From a checkpoint of a small spectrogram autoencoder: decoder activation silu, 39062 training examples.
Rows from block 4 of the decoder of a small spectrogram autoencoder, named by matrix and row number. Each number is 50 + 12 x the weight over its row's rms, rounded and kept within 0 to 99. All counts start at 0.
After each channel's rows are labels from the 100 clips, of 14976, where the channel reaches its highest value: "lies over" is the class under the peak; "peak in band" is the frequency band that holds the peak. Only what is clearly more common there than usual is listed. The data: tunes sung on syllables by a formant synthesiser.
# conv: 3x3 conv (decoder.decb.0.2.conv.weight, 256x256x3x3, each kernel summed), inputs 0-85

conv.175:48 59 36 42 34 63 54 36 51 37 54 45 44 45 54 46 62 50 37 60 58 63 30 58 38 49 46 74 37 54 54 57 56 23 57 53 44 56 45 40 61 58 42 45 27 38 59 39 48 34 60 40 49 53 39 52 38 36 50 43 23 47 57 50 29 52 52 69 45 56 58 42 43 40 72 39 52 56 47 47 67 51 39 39 59 50
lies over: /o/
peak in band: 500 to 1000 Hz; 1000 to 2000 Hz

conv.45:50 52 49 64 47 61 54 46 48 39 44 65 56 49 47 48 58 46 55 46 48 67 33 64 42 35 61 58 49 51 52 24 52 29 64 51 63 51 57 51 56 52 16 48 43 43 58 48 63 39 44 54 42 60 17 46 54 43 57 42 37 36 37 44 37 50 62 43 57 54 56 63 40 52 52 43 48 48 46 53 67 43 39 57 48 51
lies over: /t/
peak in band: 0 to 250 Hz

conv.251:37 53 46 58 57 50 44 38 52 63 63 57 48 36 60 54 14 47 50 34 43 52 99 72 39 53 60 65 42 51 49 56 60 72 47 36 46 52 55 60 46 37 46 59 73 56 57 56 52 65 44 43 55 33 46 52 42 35 50 59 78 28 56 45 34 55 52 33 42 48 42 55 52 52 35 37 49 38 48 52 42 40 52 47 52 63
lies over: /ɑ/
peak in band: 500 to 1000 Hz

conv.134:50 52 78 50 52 47 26 48 22 53 54 51 50 52 50 51 47 51 55 52 53 73 51 66 61 51 54 54 79 27 25 47 52 49 49 35 43 29 79 49 45 27 47 44 50 50 41 48 79 53 51 79 52 53 52 49 78 49 50 47 51 52 48 49 56 27 45 52 51 30 27 46 52 46 51 75 24 50 50 53 53 52 49 79 49 51
lies over: silence
peak in band: 500 to 1000 Hz

conv.226:51 52 73 43 58 52 15 49 20 57 51 49 54 57 44 57 49 52 54 44 54 61 49 61 60 50 55 50 69 25 21 49 44 55 52 40 48 20 68 55 44 15 48 52 50 52 37 54 67 44 51 69 54 44 54 53 70 47 50 48 46 50 48 51 65 21 52 48 51 22 17 47 57 45 44 71 25 47 41 50 48 51 44 69 58 52
lies over: silence
peak in band: 500 to 1000 Hz

conv.204:55 54 49 25 55 66 49 73 49 50 40 66 52 43 47 40 51 65 64 38 38 52 51 47 38 46 52 45 49 48 49 30 68 59 67 47 54 52 53 60 47 51 51 40 55 36 51 73 59 46 56 52 35 45 51 29 54 44 46 45 48 39 00 40 39 52 41 35 51 53 51 39 46 41 53 45 52 56 44 61 45 77 57 52 53 25
lies over: /æ/
peak in band: 500 to 1000 Hz

conv.238:54 53 77 46 50 52 28 49 24 47 52 51 48 46 46 49 54 50 52 53 46 73 44 65 60 47 56 53 77 30 29 50 52 42 50 36 41 30 80 47 46 29 44 43 49 49 39 40 81 52 49 81 50 54 51 50 78 41 48 49 47 48 47 53 54 29 43 56 53 31 29 49 49 45 56 72 28 50 52 51 55 49 48 79 51 49
lies over: /ʃ/; silence
peak in band: 0 to 250 Hz; 500 to 1000 Hz

conv.77:57 42 50 39 42 53 42 23 34 41 52 62 36 45 54 41 40 62 27 50 58 70 39 54 45 43 61 54 50 40 40 62 51 31 49 52 43 41 58 62 67 46 40 53 34 36 48 42 60 46 62 56 45 41 52 38 55 16 45 34 26 48 56 42 35 40 47 61 45 43 44 47 39 56 52 46 46 49 56 40 61 33 38 56 65 38
lies over: /i/
peak in band: 500 to 1000 Hz

conv.210:60 49 45 33 59 24 57 60 48 30 22 54 58 60 36 46 75 73 28 41 28 36 22 37 53 28 39 49 46 51 48 80 51 55 49 63 51 50 38 56 39 56 53 51 27 62 68 60 34 55 33 43 54 47 57 48 36 84 43 51 36 59 59 58 49 47 42 46 52 50 53 55 41 38 63 46 45 45 57 51 77 50 48 37 64 38
lies over: /ɑ/
peak in band: 500 to 1000 Hz

conv.89:50 47 44 66 49 33 52 55 58 72 24 45 88 54 52 41 32 53 63 46 48 47 54 81 52 44 38 52 37 56 56 52 58 57 27 44 61 56 39 42 51 44 23 32 37 55 65 34 35 79 47 32 52 37 55 44 34 69 55 40 68 45 64 38 44 54 47 45 54 55 53 51 42 49 32 42 52 43 53 53 59 37 63 39 43 60
lies over: /ɑ/; /o/
peak in band: 500 to 1000 Hz

conv.140:42 53 48 41 63 43 50 52 50 56 67 57 48 57 63 65 31 56 51 42 46 62 63 68 40 44 38 55 49 56 56 23 65 34 49 34 64 55 56 54 42 48 23 38 51 63 67 66 62 27 60 51 53 67 42 54 49 51 68 34 64 38 54 61 32 60 49 30 38 56 55 49 53 51 29 41 42 62 31 63 59 68 49 52 50 40
lies over: /i/
peak in band: 0 to 250 Hz

conv.174:35 50 35 54 47 62 49 44 51 46 65 47 41 38 47 47 28 41 20 65 66 55 65 44 38 73 64 69 35 52 57 40 53 39 53 40 33 55 38 34 63 52 64 46 75 42 50 52 50 35 41 36 63 50 36 46 41 24 44 31 47 34 37 46 30 59 46 51 53 59 54 41 37 56 41 38 57 40 50 56 49 63 48 41 59 52
lies over: /ɑ/
peak in band: 500 to 1000 Hz; 1000 to 2000 Hz

conv.80:50 54 49 56 52 66 51 86 50 56 48 31 56 51 48 45 39 19 51 56 43 41 56 43 48 52 42 57 51 49 48 52 37 45 49 52 32 50 41 47 37 56 37 58 40 46 55 52 49 42 46 51 60 63 38 48 53 35 57 45 32 33 64 58 50 49 46 40 53 49 54 51 52 32 60 50 57 49 51 45 73 47 48 50 47 77
lies over: /l/
peak in band: 500 to 1000 Hz

conv.121:58 51 29 44 57 47 74 55 75 51 41 47 58 53 44 47 50 52 49 50 44 50 48 62 35 47 52 48 24 76 75 55 47 49 47 58 47 79 34 50 43 73 56 53 53 53 73 56 36 54 50 25 54 47 51 49 27 53 58 46 52 51 46 52 24 78 51 40 53 76 77 52 53 48 54 25 69 44 52 50 56 46 55 31 53 46
lies over: /u/
peak in band: 250 to 500 Hz

conv.208:53 48 77 49 49 47 25 45 23 47 51 51 48 47 52 55 52 50 49 52 47 71 46 66 64 49 54 52 74 27 27 51 50 48 49 37 42 29 77 47 47 26 50 42 48 46 41 47 77 54 49 76 50 52 53 49 75 49 46 50 49 51 50 49 58 28 43 57 51 29 27 50 45 43 53 73 25 50 53 48 54 47 47 77 51 49
lies over: /ʃ/
peak in band: 0 to 250 Hz

conv.231:28 55 50 43 43 66 48 51 47 35 72 58 19 33 59 50 63 44 57 23 41 50 41 65 39 48 89 64 52 50 47 52 42 56 45 61 24 48 56 48 30 52 34 74 59 47 58 50 61 31 54 54 42 67 76 56 55 46 46 65 64 53 45 40 36 50 58 27 45 49 50 35 53 50 48 42 50 61 30 55 59 42 42 55 54 40
lies over: silence
peak in band: 0 to 250 Hz

conv.158:53 38 45 24 52 40 54 56 49 20 40 55 46 46 41 86 60 66 53 66 24 54 23 70 34 36 55 43 44 49 50 61 55 38 54 53 31 56 52 46 38 54 52 51 35 42 63 62 52 24 59 47 53 58 56 54 43 54 54 26 48 46 42 81 26 51 61 59 57 51 55 47 48 48 52 38 64 36 47 54 75 55 25 49 69 29
lies over: /ɑ/
peak in band: 1000 to 2000 Hz

conv.181:51 53 44 53 55 40 59 49 47 37 23 41 50 58 55 40 89 55 29 48 36 43 30 43 43 29 51 47 47 52 49 89 70 45 46 66 38 52 46 51 30 58 53 50 33 61 68 48 42 34 46 48 53 60 59 52 40 84 48 55 44 67 47 41 46 47 28 35 44 52 57 44 48 46 86 44 41 48 36 44 73 56 41 45 49 52
lies over: /æ/; /ɑ/
peak in band: 500 to 1000 Hz

conv.73:35 43 64 39 30 38 49 62 44 27 44 40 47 35 48 54 56 61 37 34 47 73 66 71 32 62 68 47 60 46 45 40 55 45 52 61 81 45 76 36 61 45 37 60 44 47 60 64 75 38 58 66 33 35 62 51 66 77 57 60 52 44 49 45 31 46 52 65 48 46 45 57 47 56 47 46 48 49 46 43 65 47 49 68 39 48
lies over: /t/
peak in band: 500 to 1000 Hz

conv.75:54 48 32 51 49 48 84 55 74 53 54 52 51 52 51 48 49 50 51 47 46 45 51 56 33 50 47 49 30 78 82 44 51 47 53 49 57 87 33 53 49 76 52 42 52 50 79 54 35 47 50 30 49 44 49 51 30 50 54 50 51 49 51 48 25 89 53 38 48 85 87 53 53 48 47 28 59 51 48 51 54 54 50 31 47 50
lies over: /u/
peak in band: 250 to 500 Hz

conv.128:50 52 75 50 51 50 25 49 20 51 51 49 49 50 52 51 51 50 55 52 51 69 48 65 61 50 55 52 76 26 25 47 53 50 49 37 43 28 75 48 46 26 47 43 50 47 41 47 75 53 50 75 50 52 51 50 74 50 49 48 48 51 49 49 58 26 45 54 49 30 27 47 49 44 54 72 22 51 48 52 54 50 50 75 50 49
lies over: silence; /ʃ/
peak in band: 500 to 1000 Hz; 0 to 250 Hz

conv.207:57 39 49 40 60 18 54 59 54 37 09 61 65 53 39 49 50 51 38 31 35 46 42 51 54 34 45 59 47 52 50 34 27 62 36 60 48 53 43 57 51 48 29 54 19 55 64 50 36 81 51 44 38 46 56 42 41 55 53 42 43 67 49 63 54 53 44 55 56 48 54 55 45 41 67 50 55 42 66 55 69 35 77 42 57 45
lies over: /æ/
peak in band: 1000 to 2000 Hz

conv.146:56 51 29 49 55 51 81 52 76 55 50 51 54 54 49 47 51 53 48 48 47 45 49 57 36 47 50 50 27 78 81 50 49 49 51 51 50 84 34 49 45 76 56 47 52 55 74 50 35 50 50 29 50 47 49 49 30 49 52 49 50 52 49 46 26 86 51 40 52 81 82 48 53 49 47 27 64 45 51 48 53 49 48 31 48 49
lies over: /u/; /i/
peak in band: 250 to 500 Hz

conv.246:38 14 54 20 40 53 46 66 44 44 48 34 46 59 51 45 61 48 52 58 53 56 36 55 43 58 49 33 52 45 44 43 44 49 44 56 78 44 56 53 50 46 58 51 46 46 51 39 54 45 40 54 60 37 46 51 53 61 55 63 53 57 43 47 39 48 54 62 28 43 46 63 54 52 32 46 56 51 50 51 59 73 46 54 59 55
lies over: /o/; /u/
peak in band: 4000 to 8000 Hz

conv.209:26 35 56 53 47 54 49 49 45 37 70 57 52 61 43 66 72 56 69 39 40 67 51 73 30 55 84 32 57 47 46 47 49 49 53 70 70 50 67 38 34 47 43 68 51 40 60 55 70 41 49 59 47 41 60 51 60 64 57 61 45 47 57 56 33 46 55 56 31 48 50 63 52 37 62 44 53 66 29 69 72 58 65 60 30 47
lies over: /t/
peak in band: 4000 to 8000 Hz

conv.248:47 57 47 45 75 38 45 46 51 60 57 57 52 59 54 59 11 72 58 45 44 67 61 60 29 44 48 62 44 52 52 39 41 55 54 33 54 51 60 50 44 41 25 44 49 67 60 50 62 26 64 47 49 52 42 59 48 25 65 29 59 38 49 58 21 58 54 28 49 52 49 45 52 49 26 34 51 43 30 59 51 52 40 52 55 39
lies over: /o/
peak in band: 500 to 1000 Hz

conv.235:45 49 64 56 40 39 51 42 49 30 36 29 55 31 51 60 57 59 38 49 35 91 61 74 46 42 69 61 63 47 47 65 36 50 57 75 56 48 72 45 61 54 30 59 20 49 55 45 67 44 52 63 33 38 47 53 61 57 53 41 41 51 66 57 37 47 47 74 47 48 49 60 48 51 77 55 64 39 57 34 73 34 41 66 40 65
lies over: /t/
peak in band: 500 to 1000 Hz

conv.168:49 58 81 48 51 45 31 52 29 55 53 50 55 49 49 45 42 49 58 52 53 74 54 68 54 50 57 50 82 31 31 43 50 44 49 37 43 34 86 47 47 31 39 47 50 52 41 45 86 54 48 85 53 51 52 48 83 46 50 46 53 50 47 49 49 30 46 52 50 33 31 43 51 49 50 72 30 50 52 54 52 51 49 86 45 50
lies over: silence
peak in band: 500 to 1000 Hz

conv.51:44 49 69 50 52 62 47 45 46 74 50 55 43 51 28 36 45 53 66 57 74 78 50 75 33 57 72 45 65 47 45 41 43 44 46 57 49 47 82 55 62 47 26 57 36 52 56 59 87 36 49 73 59 49 60 60 71 48 54 39 52 48 51 45 31 47 61 50 37 48 46 41 55 56 32 49 52 51 43 66 60 57 48 76 48 52
lies over: /t/; silence
peak in band: 4000 to 8000 Hz

conv.157:47 45 26 18 43 55 52 61 54 47 31 48 44 57 31 29 48 60 41 50 64 30 46 33 46 51 60 50 27 51 52 55 28 66 47 52 42 48 25 37 55 53 72 70 57 45 37 49 21 47 42 22 40 40 51 49 24 22 43 42 36 55 52 42 44 52 47 56 50 49 52 57 36 32 52 35 57 33 57 51 42 41 51 22 47 35
lies over: /i/
peak in band: 250 to 500 Hz

conv.87:37 54 54 64 60 37 47 54 46 42 41 58 45 53 59 51 43 47 17 63 55 68 36 53 45 42 71 56 55 49 50 46 67 42 71 48 58 50 62 77 69 50 52 46 38 46 57 71 61 57 51 59 51 40 43 60 57 35 44 26 34 30 47 57 41 50 60 56 60 51 49 36 38 37 25 53 55 39 54 27 44 64 52 60 52 44
lies over: /ʃ/
peak in band: 1000 to 2000 Hz; 0 to 250 Hz

conv.240:60 52 49 45 36 65 51 63 50 41 44 47 40 47 13 70 36 59 54 40 45 61 35 59 44 59 53 51 49 48 47 35 39 50 80 50 27 49 58 47 45 49 48 47 60 48 66 49 54 46 44 51 65 57 45 58 51 27 58 45 56 69 44 43 38 50 64 46 40 48 50 65 22 55 47 44 47 46 59 48 62 59 38 53 54 41
lies over: /ʃ/
peak in band: 0 to 250 Hz

conv.112:51 43 51 46 56 31 53 43 51 35 11 38 53 53 46 53 58 62 51 47 34 53 26 62 33 28 37 45 50 53 51 66 50 43 53 62 44 55 59 54 37 49 28 38 30 44 73 58 62 30 54 54 52 60 57 49 51 77 62 35 59 60 52 56 26 55 49 38 40 51 53 45 35 52 63 39 53 34 39 58 72 47 48 53 53 43
lies over: /ɑ/
peak in band: 500 to 1000 Hz

conv.179:51 47 71 48 55 54 18 44 16 52 54 53 44 53 48 56 55 51 50 52 56 62 45 62 59 50 57 51 70 19 20 49 51 52 51 43 46 21 70 55 44 22 52 49 50 51 36 45 69 46 49 70 53 52 51 52 70 47 49 50 48 52 47 51 61 22 50 52 46 22 20 48 52 47 53 68 22 53 41 54 50 54 48 71 56 52
lies over: /ʃ/; silence
peak in band: 0 to 250 Hz

conv.247:40 77 47 34 59 48 54 88 48 50 39 37 49 68 43 43 57 61 40 43 40 56 43 52 55 48 42 51 52 48 49 32 43 64 67 53 57 47 47 48 49 51 15 48 50 54 56 28 49 36 31 51 53 50 34 48 48 19 41 52 41 64 39 48 50 47 55 54 61 48 47 56 47 40 51 54 49 53 69 48 65 38 40 49 43 50
lies over: /t/
peak in band: 250 to 500 Hz; 500 to 1000 Hz

conv.106:50 77 50 62 69 50 52 51 52 41 50 57 51 63 72 53 46 49 57 50 46 63 52 60 52 48 66 38 52 50 51 39 55 43 49 49 59 49 54 46 54 46 52 52 77 57 52 32 57 39 61 52 66 55 28 48 55 36 49 28 49 44 36 44 51 49 58 52 66 51 50 50 33 56 55 50 50 37 51 49 47 54 44 55 52 53
lies over: /t/
peak in band: 4000 to 8000 Hz

conv.143:55 50 29 48 51 53 82 50 80 48 47 51 54 46 50 49 52 51 49 52 46 47 47 58 37 51 51 49 27 79 83 51 52 48 46 50 44 83 33 48 50 81 55 48 53 49 72 46 35 51 49 28 52 46 48 48 30 51 53 48 46 48 48 47 28 83 53 46 54 82 84 46 49 47 49 27 65 48 52 46 54 48 47 33 51 50
lies over: /i/
peak in band: 250 to 500 Hz; 0 to 250 Hz

conv.232:48 43 71 52 48 52 19 44 16 46 58 46 49 50 52 54 57 46 50 43 45 66 51 63 55 53 61 49 71 25 21 51 53 54 48 43 47 21 73 48 45 22 51 50 52 44 39 48 72 50 50 71 38 47 55 49 70 51 50 53 47 51 50 47 62 19 46 54 49 25 22 51 48 42 55 68 21 50 50 51 53 49 46 73 50 49
lies over: silence
peak in band: 500 to 1000 Hz

conv.155:60 78 47 60 62 50 53 53 52 57 51 47 66 60 46 48 51 36 50 50 47 57 41 49 49 44 51 51 52 50 50 30 61 53 66 49 62 53 50 49 55 52 44 53 86 47 53 46 58 24 56 51 57 67 36 61 53 36 47 46 46 57 15 46 44 49 59 40 60 51 51 41 42 56 58 49 46 45 66 52 57 38 48 54 51 54
lies over: /ʃ/
peak in band: 250 to 500 Hz

conv.25:56 54 26 48 53 54 79 47 77 44 42 51 49 52 49 45 56 51 45 53 45 48 44 61 39 45 53 50 24 75 79 57 46 50 48 55 42 77 30 49 46 78 58 52 53 53 69 42 32 53 50 26 45 46 50 47 26 47 52 48 42 56 42 48 28 76 52 47 55 78 80 49 46 44 56 24 68 43 55 46 54 45 50 30 54 50
lies over: /i/
peak in band: 0 to 250 Hz; 250 to 500 Hz

conv.24:52 54 76 50 52 47 26 47 23 50 54 54 48 54 51 54 51 51 49 51 47 70 45 65 62 46 53 54 75 27 27 50 53 46 51 35 42 28 76 48 44 28 46 43 49 49 40 42 77 53 50 77 51 55 50 49 74 45 50 48 51 54 47 50 57 25 43 52 52 30 28 48 48 41 54 74 24 50 50 52 55 47 49 76 53 51
lies over: /ʃ/; silence
peak in band: 0 to 250 Hz; 500 to 1000 Hz

conv.172:39 45 68 41 62 53 19 58 30 60 45 54 54 44 40 49 29 42 64 51 62 56 57 63 57 62 57 44 66 31 30 30 48 57 47 33 52 27 61 50 54 22 52 59 53 43 33 62 63 39 56 65 68 43 57 46 68 47 51 42 49 31 60 52 61 29 61 47 50 29 27 40 63 59 29 65 38 49 44 58 43 60 46 67 51 53
lies over: silence
peak in band: 500 to 1000 Hz

conv.44:48 57 46 36 49 32 54 22 54 55 25 22 57 41 52 51 53 56 38 37 49 39 56 65 47 40 43 59 43 54 51 76 67 57 57 53 41 55 49 52 30 45 43 51 51 54 71 64 43 63 58 41 56 44 57 54 39 59 49 63 65 69 57 46 42 51 34 43 35 52 50 34 38 42 70 40 41 34 34 45 62 52 57 43 61 55
lies over: /ɑ/
peak in band: 500 to 1000 Hz

conv.68:49 64 52 60 57 39 56 66 48 38 39 50 66 59 72 34 62 57 55 37 32 73 53 88 34 47 56 57 52 56 55 51 62 35 50 51 67 56 63 53 39 53 20 38 36 55 72 46 70 32 48 54 44 51 50 38 56 56 62 46 49 61 41 45 26 54 54 45 55 60 58 48 46 39 72 40 46 47 39 60 79 53 48 58 51 38
lies over: /t/
peak in band: 4000 to 8000 Hz

conv.15:54 50 31 48 50 52 84 52 77 48 51 52 50 47 52 49 51 52 49 49 47 47 50 58 35 49 48 50 28 79 84 48 51 48 49 50 49 86 35 49 51 82 55 45 51 47 76 50 36 49 52 32 49 45 49 51 30 51 53 47 47 47 53 49 27 86 52 46 51 84 86 47 52 47 47 28 63 52 50 49 52 51 49 31 49 50
lies over: /i/; /u/
peak in band: 250 to 500 Hz

conv.234:49 76 50 44 51 45 50 65 52 65 48 37 70 41 71 49 34 54 58 23 35 57 66 54 40 51 35 39 47 50 51 56 34 37 25 41 46 55 53 53 52 51 53 43 44 32 55 70 51 29 61 48 42 44 64 45 49 64 51 27 57 41 48 46 38 52 56 38 35 48 48 16 67 38 54 43 56 64 44 53 42 45 68 51 44 58
lies over: /t/
peak in band: 500 to 1000 Hz

conv.16:50 52 78 48 50 47 26 48 23 53 50 49 49 50 50 50 45 50 53 52 53 71 51 67 61 50 51 53 77 28 28 45 52 46 51 35 42 28 79 48 49 28 46 41 48 52 42 48 79 53 49 78 52 50 49 48 77 47 51 45 52 51 49 49 57 26 45 51 50 31 30 47 50 48 52 73 24 49 51 52 56 51 51 78 49 50
lies over: silence
peak in band: 500 to 1000 Hz

conv.66:60 64 57 47 61 50 44 53 42 40 30 36 64 53 66 29 63 39 43 60 40 59 25 48 56 41 64 49 54 43 42 51 27 46 51 68 62 42 53 55 52 53 61 56 43 45 46 39 52 55 50 57 58 46 39 39 59 37 49 57 18 49 46 48 53 40 47 60 59 40 47 25 46 57 54 54 58 48 55 38 70 45 44 56 55 44
lies over: /ʃ/
peak in band: 500 to 1000 Hz

conv.83:39 45 55 52 34 27 57 42 49 29 23 64 51 49 57 56 73 57 43 47 29 58 11 57 52 12 35 51 58 50 47 79 54 46 48 68 43 51 59 58 37 54 47 50 15 45 65 54 50 47 46 57 49 52 69 52 49 78 53 37 53 60 58 54 52 44 37 57 30 46 51 45 40 42 72 54 53 35 42 47 70 42 45 54 52 43
lies over: /i/
peak in band: 500 to 1000 Hz

conv.160:53 53 30 48 56 48 81 51 75 36 40 51 49 48 46 50 51 57 44 47 36 52 50 66 30 47 50 49 27 75 75 53 44 51 47 55 41 78 38 51 44 81 52 49 44 51 72 54 38 47 52 31 49 50 54 47 29 50 59 44 52 53 50 57 21 79 56 45 55 77 79 51 52 45 54 25 66 45 59 48 55 46 48 33 54 51
lies over: /u/; /i/
peak in band: 250 to 500 Hz

conv.233:46 34 35 42 55 46 57 44 44 33 62 55 45 42 37 67 76 51 38 57 32 43 18 41 32 25 49 46 40 49 49 46 71 22 38 58 54 52 41 51 36 61 51 47 19 49 66 50 40 27 40 42 54 72 67 44 38 52 56 59 51 53 36 59 34 49 53 42 48 52 57 58 54 54 46 37 49 60 49 44 71 58 40 41 58 50
lies over: /ɑ/
peak in band: 1000 to 2000 Hz

conv.96:54 51 31 51 53 51 89 55 74 45 52 51 52 50 49 50 52 51 49 50 42 46 47 59 32 49 49 49 28 75 80 48 53 46 54 50 54 83 34 50 47 83 52 45 48 52 77 52 36 46 48 31 49 49 50 49 31 53 55 49 50 50 51 56 24 84 55 42 50 84 84 52 52 47 51 26 61 51 52 51 56 55 48 30 51 51
lies over: /u/
peak in band: 250 to 500 Hz

conv.31:54 50 26 46 47 56 82 46 75 38 45 51 47 51 49 49 59 53 45 54 43 47 42 57 36 46 51 48 24 76 80 57 48 48 52 54 45 78 32 49 49 85 58 51 51 49 72 45 35 50 50 26 50 49 52 49 26 50 53 52 43 54 48 52 27 79 51 48 50 81 81 49 48 45 58 24 64 50 54 48 54 47 49 30 53 54
lies over: /i/; /u/
peak in band: 0 to 250 Hz; 250 to 500 Hz

conv.215:58 57 45 55 25 38 57 60 48 41 42 57 67 46 71 42 78 47 31 64 54 51 40 44 41 29 35 61 48 48 50 73 46 20 41 67 65 53 49 61 52 60 71 43 27 40 55 53 46 30 47 45 64 64 43 40 44 63 56 50 63 54 43 55 40 48 24 62 52 51 57 64 63 63 62 41 50 35 38 23 68 36 48 48 50 49
lies over: /æ/
peak in band: 2000 to 4000 Hz

conv.229:40 59 43 49 37 57 56 46 49 23 61 45 30 56 48 62 67 44 34 42 36 62 30 55 42 36 40 43 42 52 55 64 44 26 44 62 39 52 48 30 42 63 51 48 17 39 57 49 48 41 49 46 20 49 53 56 39 28 49 35 33 54 58 59 36 48 45 71 43 56 61 43 44 20 76 42 56 53 48 35 64 46 44 42 45 58
lies over: /o/
peak in band: 500 to 1000 Hz

conv.192:52 40 55 44 54 50 45 36 42 48 55 43 41 36 03 44 67 63 52 55 37 56 33 59 44 53 37 54 53 44 41 74 39 46 58 51 31 43 59 48 40 52 28 50 24 52 57 70 62 39 55 58 45 47 57 51 56 50 51 42 39 57 60 55 41 43 60 40 50 42 47 35 59 29 68 52 47 52 41 66 77 64 42 53 56 47
lies over: silence; /t/
peak in band: 0 to 250 Hz